config.yaml
model: "model that answers yes/no questions on an image's attributes"
dataset: "streak pictures of flow and ridge fields"
train_examples: 195000
image_size: 64
crop_scale_min: 0.8
horizontal_flip: true
translate: 0.12
rotation_deg: 5
questions_per_image: 4
encoder_arch: "swin"
encoder_norm: "layernorm"
encoder_norm_position: "pre"
encoder_activation: "gelu"
encoder_mlp_ratio: 3
encoder_head_dim: 16
encoder_fused_qkv: false
encoder_bias: "none"
encoder_qk_norm: false
encoder_layer_scale_init: 1.0
encoder_parallel_block: false
encoder_inner_norm: false
encoder_moe: "top_k"
encoder_num_experts: 64
encoder_moe_every: 2
encoder_expert_mlp_ratio: 2
encoder_experts_per_token: 1
encoder_shared_expert: false
encoder_patch_size: [4, 4]
encoder_conv_stem: true
encoder_depths: [2, 4, 2]
encoder_widths: [48, 96, 192]
fusion: "cross_attention"
fusion_encoder_width: 192
fusion_encoder_layers: 6
fusion_encoder_norm: "layernorm"
fusion_encoder_norm_position: "pre"
fusion_encoder_activation: "gelu"
fusion_encoder_head_dim: 32
fusion_encoder_fused_qkv: true
fusion_encoder_bias: "all"
fusion_encoder_qk_norm: true
fusion_encoder_layer_scale_init: 0.1
fusion_encoder_parallel_block: false
fusion_encoder_moe: "soft"
fusion_encoder_drop_path: 0.15
fusion_encoder_num_experts: 8
fusion_encoder_moe_every: 1
fusion_encoder_expert_mlp_ratio: 1
fusion_encoder_slots_per_expert: 2
fusion_encoder_shared_expert: false
fusion_encoder_positions: "learned"
fusion_encoder_cross_attention_every: 1
residual_init: "none"
optimizer: "adamw"
learning_rate: 0.0019
beta1: 0.9
beta2: 0.99
eps: 1e-08
max_grad_norm: 5.0
ema_decay: 0.99
max_steps: 7100
batch_size: 64
epochs: 2.3
lr_schedule: "cosine"
final_lr_fraction: 0
warmup_steps: 210
weight_decay: 0.0
Rows from block 2 of the image encoder of a small model that answers yes/no questions on an image's attributes, named by matrix and row number. Rows with one number belong to one neuron. Each number is 50 + 10 x the weight over its row's rms, rounded and kept within 0 to 99. All counts start at 0.
After each neuron's rows are labels from the 100 images, of 14976, where the neuron reaches its highest value: "strongest on" is what is common among them. Only what is clearly more common there than usual is listed. The data: streak pictures of flow and ridge fields.
# fc1: MLP up (encoder.blocks.2.mlp.fc1.weight, 288x96), inputs 0-95
# fc2: MLP down (encoder.blocks.2.mlp.fc2.weight, 96x288, transposed), outputs 0-95

fc1.37:46 66 53 63 39 54 38 70 53 49 34 54 49 44 49 56 43 58 46 52 59 63 54 49 58 47 62 40 50 59 54 36 48 65 62 59 58 68 53 52 58 45 42 62 28 35 37 47 50 68 57 51 53 55 42 47 60 53 64 57 51 58 65 62 29 53 40 50 45 41 43 44 60 72 40 44 76 52 32 40 50 59 53 36 54 42 53 39 53 46 39 60 42 56 36 66
fc2.37:45 32 61 43 48 31 57 45 53 50 58 59 32 68 42 66 38 55 46 43 71 52 38 58 52 75 52 46 46 65 39 60 46 46 34 52 53 45 49 36 63 57 55 42 52 48 50 34 30 44 51 42 51 56 63 40 49 48 46 35 49 61 40 50 54 62 31 63 43 54 51 49 57 56 61 62 36 61 61 43 45 51 57 46 58 71 37 76 43 51 55 54 55 44 48 42
strongest on: high contrast

fc1.121:66 47 52 51 43 45 47 69 54 48 60 46 46 67 43 61 43 57 53 57 44 35 71 30 57 46 55 60 41 53 43 35 35 52 57 51 44 56 40 49 49 34 58 43 46 36 48 50 43 57 42 36 61 71 61 36 28 46 50 54 59 53 53 46 64 66 50 61 41 48 64 49 56 54 45 40 51 29 47 60 37 44 65 40 43 51 50 59 19 46 56 49 52 46 33 58
fc2.121:40 51 49 46 55 41 85 41 53 45 58 44 53 38 55 43 75 41 59 46 54 42 66 16 45 41 49 68 47 57 48 60 56 46 48 39 48 53 56 46 55 59 53 56 46 66 45 49 50 45 47 36 61 44 65 49 61 53 47 52 56 40 47 53 42 48 56 41 38 46 59 54 49 68 54 58 55 40 50 53 47 50 37 33 49 57 35 71 27 49 38 36 55 45 61 53
strongest on: turbulent

fc1.0:49 51 61 69 51 44 40 74 48 62 41 52 57 40 55 50 39 52 46 60 47 43 36 56 55 57 60 25 64 55 50 44 55 58 54 54 48 64 47 47 54 55 59 52 43 27 36 46 38 73 65 55 43 58 64 53 47 51 54 55 55 37 62 60 32 51 50 50 40 39 44 19 58 60 50 51 66 47 31 43 57 45 57 42 64 52 57 47 56 57 32 52 47 54 36 57
fc2.0:50 42 61 55 40 44 56 45 52 42 51 66 50 80 64 57 40 58 46 54 66 50 38 48 55 77 35 47 39 47 51 36 59 44 43 53 53 42 57 53 57 51 53 47 55 33 46 32 35 45 41 57 43 74 56 40 52 56 45 48 56 68 41 50 60 56 25 55 48 61 49 44 54 34 55 59 29 55 57 59 48 38 54 45 47 60 46 66 28 44 51 43 53 57 47 52
strongest on: high contrast; loop

fc1.187:63 52 44 51 69 50 42 57 44 58 63 37 60 52 42 50 56 63 50 56 44 43 42 52 39 53 47 31 55 51 66 64 57 52 54 49 45 52 46 61 43 45 53 39 46 44 32 63 55 63 58 52 44 59 47 57 42 39 49 58 53 43 51 63 35 35 18 41 47 59 58 30 79 56 36 62 57 57 38 29 46 49 60 52 50 58 62 54 58 60 38 63 61 50 52 55
fc2.187:47 56 63 47 53 50 54 55 53 36 46 54 53 55 45 43 57 46 53 40 59 72 43 75 49 57 45 40 49 52 44 49 61 44 39 53 40 40 45 40 47 41 51 43 47 51 46 39 55 54 56 53 55 71 43 63 54 53 61 46 52 54 40 33 71 55 32 45 50 65 20 35 50 40 68 75 47 53 76 59 49 30 52 46 61 43 62 56 46 50 54 55 56 63 46 59
strongest on: parallel

fc1.165:68 54 52 54 22 63 31 59 55 44 46 54 73 61 48 61 38 69 40 54 42 47 39 29 50 43 56 46 57 56 60 45 42 57 57 50 48 57 49 55 52 46 50 54 30 30 36 48 51 43 56 52 23 40 44 46 50 56 49 60 61 40 56 58 40 58 48 44 49 46 56 38 70 55 59 49 72 45 40 44 49 49 58 35 50 59 65 37 53 55 50 64 46 54 47 62
fc2.165:43 55 49 39 58 46 62 34 56 34 47 59 47 62 61 61 51 35 45 38 66 55 45 76 48 66 47 47 39 50 41 54 49 43 42 50 47 28 44 45 56 53 50 66 50 54 43 43 47 49 52 62 48 52 56 39 52 42 46 56 39 58 35 55 56 57 47 60 47 50 44 55 67 54 57 63 19 43 72 53 56 39 53 42 51 57 40 78 25 51 55 41 51 54 57 39
strongest on: loop; delta

fc1.35:65 50 61 43 42 39 40 69 53 42 70 55 48 64 46 62 42 65 55 69 39 39 55 19 52 55 47 53 42 44 54 41 38 53 56 51 47 53 45 36 48 40 58 47 54 30 27 47 47 47 49 48 49 69 50 43 32 47 48 57 59 50 54 55 42 59 48 70 50 50 68 48 57 47 51 42 53 34 55 49 34 51 56 37 56 52 62 61 39 50 69 51 60 43 32 56
fc2.35:43 51 50 56 48 44 84 42 55 34 52 51 51 42 56 50 69 43 44 46 76 59 65 28 58 54 50 42 53 47 42 53 32 38 48 38 56 31 56 50 61 52 62 48 44 62 49 46 53 41 48 30 64 38 58 44 56 58 44 46 50 46 52 48 39 50 60 50 35 43 66 52 53 61 54 61 40 41 49 66 49 37 48 46 54 50 44 70 30 48 39 41 60 50 69 50
strongest on: fine streaks

fc1.205:54 53 49 54 37 37 35 68 47 55 41 50 52 59 40 54 49 61 45 52 36 52 75 21 63 34 57 46 46 54 49 47 60 64 53 70 47 46 45 37 62 49 40 39 34 41 48 52 57 51 40 33 43 55 36 52 44 52 42 65 48 51 49 57 43 48 54 55 51 52 64 41 56 60 42 39 52 23 52 55 28 61 54 48 58 50 72 58 56 53 54 54 47 45 45 68
fc2.205:37 52 54 45 51 53 78 40 32 31 43 50 36 36 48 44 60 53 49 45 51 56 45 46 50 57 52 54 48 56 33 49 22 37 43 41 54 34 51 57 58 44 54 67 45 68 51 58 42 42 56 31 53 48 60 45 56 54 64 49 51 44 51 52 50 55 46 49 45 59 65 46 41 62 43 50 55 47 60 55 50 14 47 53 51 52 55 66 29 57 68 47 47 57 64 49
strongest on: high contrast; pair of whorls

fc1.161:57 45 57 49 53 54 58 49 43 53 51 55 51 60 48 44 36 52 47 55 59 64 35 65 59 47 38 46 62 45 36 73 49 53 55 57 51 41 48 54 45 51 49 61 44 63 45 56 59 36 33 64 57 44 29 48 30 32 65 58 48 69 52 55 55 45 50 27 36 58 54 53 42 35 33 64 68 48 46 32 51 68 50 64 51 69 44 35 49 38 50 43 45 58 58 51
fc2.161:50 38 61 41 40 60 21 47 44 55 52 55 42 49 39 51 41 62 52 57 63 64 34 59 57 58 51 39 48 63 63 66 63 46 51 52 57 57 51 45 35 62 34 55 49 54 46 45 38 67 57 65 54 40 30 50 49 44 66 49 37 48 63 52 55 52 23 57 56 39 40 67 51 38 40 50 53 61 45 37 52 59 42 50 60 39 41 28 58 52 58 56 39 51 45 56
strongest on: fine streaks; turbulent

fc1.43:53 58 66 52 39 55 38 69 44 48 41 58 65 60 57 60 39 52 52 51 50 29 48 48 52 59 59 48 56 46 56 46 47 65 51 47 44 66 43 62 56 44 63 57 49 21 27 54 37 69 47 47 45 48 58 50 54 55 45 66 58 44 47 59 42 50 45 44 38 27 32 34 64 49 53 48 64 32 49 41 42 53 57 32 48 57 62 57 55 50 41 54 45 60 34 64
fc2.43:49 42 53 43 50 42 66 39 56 37 56 58 52 66 46 42 55 38 50 39 62 42 36 49 59 64 32 48 34 36 32 55 47 45 48 45 51 40 57 59 54 50 47 61 52 33 50 31 52 41 57 56 46 53 61 42 45 50 45 48 49 49 40 45 54 57 31 61 30 62 68 59 63 47 56 63 36 50 62 59 43 30 50 48 48 59 56 80 37 41 44 41 67 59 60 53
strongest on: loop; parallel; delta

fc1.131:56 47 39 46 57 50 51 59 47 55 57 54 37 59 41 66 49 65 39 37 56 51 55 28 45 58 55 59 60 46 34 54 46 41 57 63 50 61 40 35 69 49 44 40 46 46 46 51 66 49 42 41 53 45 32 43 39 50 44 40 50 62 65 53 53 49 63 39 29 63 66 43 60 63 47 40 54 39 62 53 26 55 59 59 63 54 65 71 40 53 52 51 45 43 47 74
fc2.131:56 47 44 53 41 54 50 64 39 53 51 34 30 44 43 41 44 51 61 47 39 60 38 38 53 37 43 70 39 38 59 60 30 46 46 42 56 31 49 51 36 56 59 71 45 71 63 65 51 37 49 32 48 46 60 49 56 48 55 64 53 42 57 47 51 58 63 54 46 51 69 47 55 32 38 43 58 51 57 59 55 45 35 49 57 58 53 47 47 60 70 56 55 41 73 44
strongest on: high contrast; parallel

fc1.280:58 42 61 56 45 44 61 72 54 43 49 49 42 63 38 61 26 54 38 42 50 60 57 28 52 68 55 54 43 50 49 67 62 38 47 56 58 39 55 27 67 55 44 45 45 62 55 57 64 34 41 53 57 51 28 46 40 40 48 42 56 60 43 46 59 42 41 45 26 65 60 43 54 53 45 46 50 40 46 55 37 49 48 55 57 66 67 60 40 49 50 47 43 48 58 64
fc2.280:49 41 43 48 56 51 50 59 49 38 61 47 47 29 51 36 51 46 62 44 31 58 49 71 32 45 58 45 56 45 72 61 21 57 47 34 46 44 53 48 40 45 57 48 52 55 47 63 52 51 59 29 63 55 63 59 59 45 50 61 52 31 47 53 62 62 63 56 57 40 49 43 53 48 53 38 42 47 46 44 61 50 25 47 58 44 44 31 61 53 67 42 69 52 52 48
strongest on: parallel

fc1.281:49 45 40 43 53 48 41 40 54 46 61 51 72 57 63 64 48 44 36 70 61 53 49 52 66 60 40 45 45 61 46 52 51 57 62 45 52 39 47 65 54 40 37 61 53 41 49 45 56 52 45 56 64 38 39 45 25 33 50 45 46 68 53 59 49 59 35 44 53 48 44 56 49 49 35 52 73 48 56 23 33 60 56 65 46 61 58 64 62 29 50 47 47 61 59 57
fc2.281:38 50 46 47 39 43 27 53 51 39 40 58 36 60 53 57 50 32 50 41 73 47 32 51 62 58 49 43 63 37 48 63 63 43 37 59 60 57 55 39 40 53 43 57 45 45 44 53 51 53 53 48 38 58 27 41 56 48 48 35 28 59 60 51 60 53 46 50 44 41 48 76 43 42 37 48 76 51 34 43 57 65 46 53 39 57 49 51 41 48 61 51 51 54 32 46
strongest on: fine streaks; turbulent

fc1.238:53 46 35 45 51 62 45 53 49 50 67 51 64 56 52 59 53 42 33 56 64 54 36 59 49 58 56 47 30 54 35 45 52 61 60 37 45 34 43 65 54 46 53 58 41 52 41 40 67 55 57 45 38 28 43 54 29 45 67 44 42 62 52 54 37 54 37 54 59 39 39 50 48 56 36 41 73 54 55 26 47 48 59 61 54 44 54 61 73 48 38 55 46 57 65 50
fc2.238:45 42 54 46 41 40 36 41 57 68 38 49 46 77 52 62 53 46 40 44 65 29 42 48 57 66 56 51 53 30 40 71 81 51 49 53 54 49 58 56 37 56 37 56 43 32 56 62 50 46 46 63 36 55 48 45 60 53 42 33 44 54 52 59 53 46 57 53 53 30 56 67 47 33 41 52 51 50 37 42 55 67 59 44 46 61 61 40 49 52 51 41 53 50 42 49
strongest on: turbulent; pair of whorls

fc1.53:79 48 43 40 63 44 49 52 43 48 72 32 61 54 44 59 57 58 46 57 44 49 53 55 40 43 45 47 45 46 62 59 35 42 59 49 40 40 30 69 48 38 59 53 60 50 31 63 62 42 56 45 72 59 48 59 21 41 53 45 60 40 41 63 49 54 42 43 42 59 61 36 64 39 41 68 60 49 47 50 40 49 50 48 59 61 65 44 46 54 49 47 53 45 46 44
fc2.53:53 56 67 50 44 39 65 52 44 41 45 43 39 46 30 48 65 63 38 50 64 58 48 42 47 56 54 49 37 61 53 35 49 36 35 58 36 50 39 34 62 52 49 60 54 53 51 41 48 45 51 62 63 49 42 56 58 63 61 48 75 41 54 49 50 60 35 43 30 59 48 57 53 51 59 68 45 48 63 40 53 42 67 47 68 39 39 58 42 64 48 70 58 31 58 43
strongest on: fine streaks

fc1.221:54 55 57 51 61 39 36 46 58 61 50 46 38 59 35 56 47 64 37 40 53 51 45 65 52 54 52 45 58 53 31 50 65 54 51 62 55 50 42 59 53 32 51 57 37 50 42 56 58 60 47 60 37 49 27 58 45 60 59 53 57 61 49 63 52 45 53 36 37 40 33 31 66 62 45 47 84 46 54 28 49 58 62 46 65 54 51 46 52 60 42 67 60 49 50 57
fc2.221:38 54 46 54 37 50 36 48 46 46 42 50 29 69 44 59 53 49 55 41 58 62 38 63 57 72 54 45 50 45 43 63 54 47 38 55 61 44 56 58 60 67 43 38 52 53 56 41 42 40 46 50 46 39 41 37 55 56 72 53 41 58 40 49 49 50 17 57 37 53 28 61 54 55 47 45 68 60 62 55 48 46 61 58 51 66 56 63 48 52 67 61 41 59 62 46
strongest on: high contrast; pair of whorls

fc1.202:57 53 49 54 47 36 55 58 35 65 60 59 55 52 48 67 47 58 52 72 42 31 50 30 47 41 60 55 63 52 52 45 41 61 65 54 56 62 40 45 65 38 46 42 56 23 30 41 40 51 59 53 57 71 61 39 37 48 35 64 59 46 46 46 48 55 51 51 49 50 75 47 48 50 37 53 48 34 55 55 37 52 62 34 61 45 53 51 38 50 56 58 45 56 38 56
fc2.202:43 55 54 49 52 48 67 45 58 37 56 48 41 43 51 51 46 50 49 49 57 43 74 23 46 60 46 57 36 64 40 45 40 45 44 53 55 27 62 39 68 53 59 56 50 59 53 53 44 40 35 33 56 52 48 42 52 46 39 46 46 58 40 55 44 53 52 50 45 49 79 49 59 50 62 65 33 44 63 70 46 52 47 51 40 54 51 74 29 45 38 40 52 48 62 50
strongest on: turbulent; pair of whorls

fc1.167:64 60 57 53 40 45 54 50 45 43 63 44 56 76 50 52 53 58 56 66 52 37 66 44 48 54 55 55 41 42 50 39 35 46 51 42 51 43 49 50 56 34 57 54 60 30 42 58 47 42 41 45 55 55 66 38 53 52 38 57 58 51 39 45 32 56 55 52 49 55 78 58 52 68 56 42 45 26 55 69 37 51 57 35 47 58 58 71 30 48 44 44 55 41 41 56
fc2.167:50 52 30 51 48 54 65 35 50 44 64 48 49 28 48 54 70 44 39 46 53 21 63 21 47 42 46 57 50 51 35 39 30 50 51 35 42 51 49 49 54 32 60 53 44 49 54 63 54 46 55 46 45 47 55 51 52 58 39 39 54 37 42 55 43 61 68 48 44 58 71 61 52 64 58 53 46 41 62 58 59 42 60 50 46 44 39 73 35 47 49 53 49 55 58 50
strongest on: fine streaks; turbulent; pair of whorls

fc1.240:63 45 57 53 27 39 46 61 48 54 50 57 61 63 40 60 54 55 38 48 57 44 65 65 51 51 59 47 45 57 47 56 63 49 56 57 46 58 44 46 45 45 45 56 40 25 34 61 58 52 41 49 43 50 39 46 44 40 56 51 52 56 51 77 51 39 50 36 51 49 36 31 63 55 43 44 72 32 44 28 28 53 56 40 54 51 59 55 51 56 43 41 56 52 34 72
fc2.240:38 43 47 56 52 45 61 46 48 36 47 51 46 64 47 47 71 37 48 48 62 62 40 64 45 59 41 41 57 34 31 62 32 33 41 61 56 38 51 51 60 66 50 53 47 47 56 47 45 35 65 62 46 36 54 37 57 51 54 52 48 44 34 50 51 68 35 61 31 45 59 52 49 44 53 72 52 65 70 49 66 37 53 63 49 61 52 60 39 62 56 45 57 58 57 50
strongest on: parallel

fc1.285:68 52 62 54 45 45 33 63 48 40 55 60 70 59 50 52 61 64 54 59 42 46 61 27 54 46 63 42 57 58 42 49 65 58 49 57 44 64 41 55 69 62 57 44 50 25 41 54 49 58 49 43 56 54 37 47 41 37 36 52 79 53 49 58 50 53 40 56 53 46 48 37 70 62 52 35 58 49 39 40 50 53 56 29 54 46 59 59 51 49 43 55 50 63 36 60
fc2.285:39 49 55 49 44 35 74 45 52 45 54 54 46 67 55 34 70 50 45 54 75 64 57 57 50 59 38 45 37 49 29 62 45 42 43 49 54 44 57 44 67 53 59 64 46 57 43 52 49 42 45 45 68 54 53 28 45 51 45 43 47 64 49 48 49 54 39 58 30 59 62 53 51 42 62 69 37 56 61 57 51 45 38 52 52 59 44 76 33 47 37 48 58 50 56 49
strongest on: loop

fc1.120:57 55 43 51 53 48 49 60 47 50 54 50 48 56 51 67 50 64 56 56 44 37 57 20 57 46 43 61 35 67 50 33 27 55 60 65 41 62 43 43 60 48 50 48 50 39 52 42 50 55 51 51 55 60 50 42 47 31 38 54 49 57 58 51 46 65 45 56 40 62 81 58 54 70 53 44 42 32 59 54 36 53 65 52 50 55 44 62 27 49 53 46 48 45 53 70
fc2.120:46 52 47 35 53 44 62 35 47 47 55 50 48 54 44 38 62 54 53 45 52 41 74 22 46 45 42 58 59 53 38 53 42 56 53 51 51 32 50 44 50 38 53 48 55 64 44 77 52 48 39 36 51 55 51 41 49 49 45 37 38 64 38 54 47 41 62 64 62 61 53 72 65 69 60 66 32 30 63 55 44 65 48 39 48 57 44 52 36 58 53 39 47 50 52 48
strongest on: turbulent; pair of whorls

fc1.155:50 47 37 56 56 49 52 53 37 61 53 51 47 58 45 64 56 49 41 55 50 43 48 20 56 46 46 62 47 69 38 31 34 55 53 56 50 61 49 49 67 41 43 41 46 38 57 41 57 58 53 53 50 55 38 53 40 45 34 42 41 67 56 60 35 66 43 40 46 63 61 58 51 73 41 54 54 41 66 42 28 47 70 53 58 56 47 71 39 49 37 47 44 60 57 59
fc2.155:44 51 49 36 32 56 47 47 43 60 55 43 36 63 44 51 53 54 47 54 61 39 70 34 59 41 49 56 42 54 44 60 53 54 53 48 41 37 47 35 46 58 40 59 58 64 54 74 50 30 38 37 48 53 44 36 59 40 35 36 39 70 38 49 68 42 49 61 59 62 55 79 42 39 59 53 49 33 51 45 44 57 47 36 46 63 41 49 40 47 57 41 49 49 58 52
strongest on: pair of whorls

fc1.1:64 64 56 68 34 45 30 70 53 53 47 62 64 50 49 60 41 53 41 60 44 40 50 39 47 55 58 46 57 57 60 56 52 56 52 51 50 70 43 61 60 55 64 49 39 25 39 50 47 65 62 50 50 56 59 53 51 56 58 72 47 40 54 62 37 65 42 43 50 33 53 28 56 58 53 43 71 33 38 42 57 48 48 43 51 58 61 42 57 50 51 61 50 54 44 68
fc2.1:42 56 46 47 49 41 57 36 51 41 56 52 42 73 59 48 51 51 49 46 63 51 37 56 48 75 45 40 30 60 36 51 46 43 43 52 57 37 53 61 50 51 52 54 49 46 47 32 39 39 56 53 62 55 62 46 48 50 53 65 44 65 44 50 51 47 31 61 29 69 50 44 57 59 61 69 37 64 64 54 38 44 55 55 40 66 53 68 21 42 46 48 54 57 57 47
strongest on: high contrast; delta; loop; field: parallel

fc1.133:59 52 53 55 34 51 48 58 48 49 56 60 71 61 49 65 39 56 46 53 50 33 46 33 49 49 50 40 60 55 56 43 47 68 52 43 47 59 54 62 45 47 51 53 50 24 30 53 48 62 45 57 42 44 58 53 48 32 44 66 54 44 43 65 30 58 38 46 62 45 79 33 64 71 53 40 64 45 32 47 55 59 44 41 41 59 66 53 56 44 51 53 60 51 52 54
fc2.133:51 57 46 46 49 45 42 39 63 32 47 59 44 71 61 46 55 35 46 44 68 56 61 66 51 45 49 52 27 60 39 52 50 40 44 59 57 34 43 53 58 59 44 54 49 51 40 48 49 50 58 60 49 57 52 41 55 57 41 48 26 56 46 34 55 44 45 59 42 55 47 66 53 65 61 57 28 38 70 54 45 38 60 54 50 48 49 70 21 49 46 50 51 72 57 53
strongest on: loop

fc1.25:60 57 68 58 48 43 32 72 50 51 37 48 61 46 56 53 52 48 41 71 56 36 50 44 51 57 57 40 58 42 57 45 48 59 57 57 56 66 42 59 60 53 57 51 45 19 41 46 48 64 60 41 56 54 50 56 52 52 47 66 57 41 58 69 35 51 41 50 53 32 60 30 72 54 50 36 63 47 43 47 54 67 54 38 48 49 64 49 54 35 39 58 52 59 39 60
fc2.25:47 35 56 55 41 50 62 43 54 37 52 59 47 71 59 48 55 36 56 47 68 49 42 62 53 58 40 54 43 49 40 53 48 39 56 48 51 32 60 49 60 54 54 59 57 36 43 30 39 38 43 56 56 63 74 41 48 53 40 47 47 61 53 41 67 58 34 51 37 66 69 52 52 41 60 67 44 49 58 54 47 38 56 53 44 70 49 79 32 39 47 46 46 50 55 44
strongest on: delta; parallel; loop

fc1.102:66 60 55 54 42 44 27 65 50 61 43 56 60 45 40 46 49 60 51 67 50 41 53 24 54 36 50 39 54 55 55 44 50 64 56 55 43 72 49 54 52 55 61 47 47 23 35 44 49 66 64 50 47 63 48 39 38 54 52 68 52 45 63 69 39 52 47 40 48 44 50 32 64 60 46 52 58 46 46 48 44 62 58 27 48 44 65 48 58 53 46 57 51 51 40 67
fc2.102:52 50 52 49 56 24 72 47 50 43 54 64 46 67 49 50 47 50 53 44 66 64 39 48 61 72 39 47 45 49 45 52 60 42 40 47 58 26 60 53 57 57 48 48 45 44 54 34 45 32 53 44 64 55 61 48 42 47 47 51 43 67 50 50 55 42 28 54 32 61 55 53 48 42 55 70 28 60 70 58 47 45 52 54 49 54 55 77 32 53 47 44 49 51 45 53
strongest on: delta

fc1.144:67 52 53 62 58 41 44 65 55 49 50 61 55 54 47 61 45 49 49 59 43 34 67 44 58 42 52 49 38 63 57 42 51 52 61 57 54 62 49 37 50 36 55 39 38 37 46 56 40 58 58 35 46 72 56 45 43 56 55 64 43 49 56 57 50 62 45 55 48 58 74 40 59 55 40 54 51 18 42 49 21 46 69 43 52 54 60 49 37 47 57 47 37 54 37 67
fc2.144:50 57 52 46 50 50 71 48 42 39 53 55 43 46 51 61 75 32 58 44 65 40 62 29 45 63 61 66 40 46 43 41 48 45 45 47 55 38 65 48 74 56 51 47 50 50 50 54 36 50 43 35 57 55 46 49 48 56 51 46 32 47 54 42 50 48 48 39 35 50 56 50 62 56 53 83 55 45 48 67 48 49 57 41 40 54 47 65 32 47 36 37 62 43 64 62
strongest on: turbulent; pair of whorls

fc1.84:51 45 38 51 62 64 48 51 42 48 65 53 62 61 53 46 37 53 42 60 54 66 33 57 53 43 43 36 59 35 45 77 63 52 66 56 50 39 59 58 46 37 41 59 51 60 45 65 63 45 49 45 53 46 33 50 29 32 69 48 45 57 54 49 60 54 48 35 39 57 42 34 49 39 31 57 69 52 36 41 48 52 55 50 48 70 64 48 53 43 53 47 57 54 61 48
fc2.84:47 44 59 44 42 50 24 61 62 52 48 51 49 42 49 41 46 53 47 41 54 60 29 59 56 62 41 38 39 63 59 73 45 50 40 46 50 53 56 46 33 57 36 60 42 48 48 42 48 68 67 75 53 40 36 52 60 51 61 49 49 59 63 44 57 49 28 53 56 47 28 48 46 37 42 54 63 72 45 43 58 52 35 50 47 39 48 34 60 49 58 53 40 63 40 48
strongest on: fine streaks

fc1.195:65 51 55 42 28 44 59 58 57 42 69 54 59 55 49 62 43 59 53 59 47 32 59 30 44 50 49 49 39 42 44 45 23 54 50 40 53 44 37 46 50 49 56 50 56 39 44 46 46 47 55 48 57 60 51 48 38 41 36 60 51 46 41 58 57 65 60 60 62 55 69 53 60 67 54 40 49 33 49 56 43 46 58 25 51 52 53 71 28 48 71 46 62 44 39 49
fc2.195:46 55 41 58 55 44 74 49 50 48 46 46 46 38 51 38 71 38 50 48 52 58 65 31 42 55 51 67 49 50 53 37 42 54 50 51 48 48 43 48 59 43 57 46 40 64 46 53 62 44 33 37 53 38 61 51 59 56 47 56 51 48 46 47 36 46 62 46 51 41 74 62 51 80 46 65 35 24 58 56 53 46 58 49 61 48 46 78 37 60 41 44 49 48 61 40
strongest on: fine streaks

fc1.222:59 62 56 47 55 51 16 55 48 66 47 42 72 57 52 56 45 61 52 58 49 42 36 61 49 44 58 40 43 41 54 60 76 47 53 50 47 62 44 63 51 46 57 46 48 35 24 63 37 53 47 51 37 56 43 61 43 50 57 52 51 54 45 67 34 43 44 42 52 51 41 24 65 53 52 52 63 53 43 37 42 44 55 38 48 53 53 59 70 49 48 62 49 58 50 65
fc2.222:40 44 63 50 53 44 61 53 58 26 54 49 49 73 60 53 54 48 53 36 77 57 30 75 56 74 40 44 46 37 42 44 62 36 47 43 51 39 49 54 47 60 36 54 53 45 49 46 46 36 61 51 54 63 60 55 40 53 55 53 50 47 53 44 68 56 32 54 43 54 51 44 49 29 52 65 42 59 63 57 52 50 50 51 45 53 58 77 42 46 45 42 61 52 58 50
strongest on: parallel

fc1.67:66 53 58 59 43 57 48 54 50 48 49 41 77 54 50 60 32 63 41 59 44 40 48 20 56 54 63 42 53 51 45 50 59 51 53 43 42 63 48 50 40 50 36 47 47 18 34 48 43 57 56 41 41 54 56 56 44 47 54 51 60 54 43 66 44 48 50 47 43 56 53 34 66 43 47 38 66 49 50 56 51 52 57 15 51 57 57 60 42 54 55 48 62 42 40 67
fc2.67:50 53 48 50 50 32 62 45 63 38 54 55 51 59 57 34 64 38 51 48 75 58 56 53 44 70 43 47 48 44 38 48 37 43 45 44 51 23 53 56 72 59 50 57 50 59 46 42 55 25 46 44 65 50 60 43 47 48 29 48 49 46 62 38 49 50 48 49 43 43 57 41 50 43 58 52 36 55 50 66 63 43 40 45 58 55 41 66 22 50 39 59 54 62 62 52
strongest on: delta

fc1.103:65 46 50 39 53 45 46 63 49 42 54 49 49 64 41 49 39 52 62 60 33 44 54 28 58 58 52 52 39 59 63 43 31 43 67 62 34 43 38 32 58 48 46 40 59 34 41 50 58 38 52 44 50 59 58 43 41 49 42 59 59 60 54 44 61 49 48 54 40 58 69 58 54 62 49 46 44 26 58 67 33 50 51 46 50 47 67 74 36 52 65 58 56 55 49 63
fc2.103:51 57 41 46 53 58 68 50 54 40 70 49 49 37 55 45 70 42 43 50 48 41 61 30 42 42 44 65 49 39 40 61 35 37 52 33 53 43 44 42 49 40 67 54 48 68 46 61 48 49 45 29 63 66 60 57 43 59 39 50 42 41 38 45 45 55 71 46 48 57 57 32 55 63 66 56 48 42 57 58 42 54 47 43 51 42 49 54 20 61 53 37 55 47 59 48
strongest on: turbulent; pair of whorls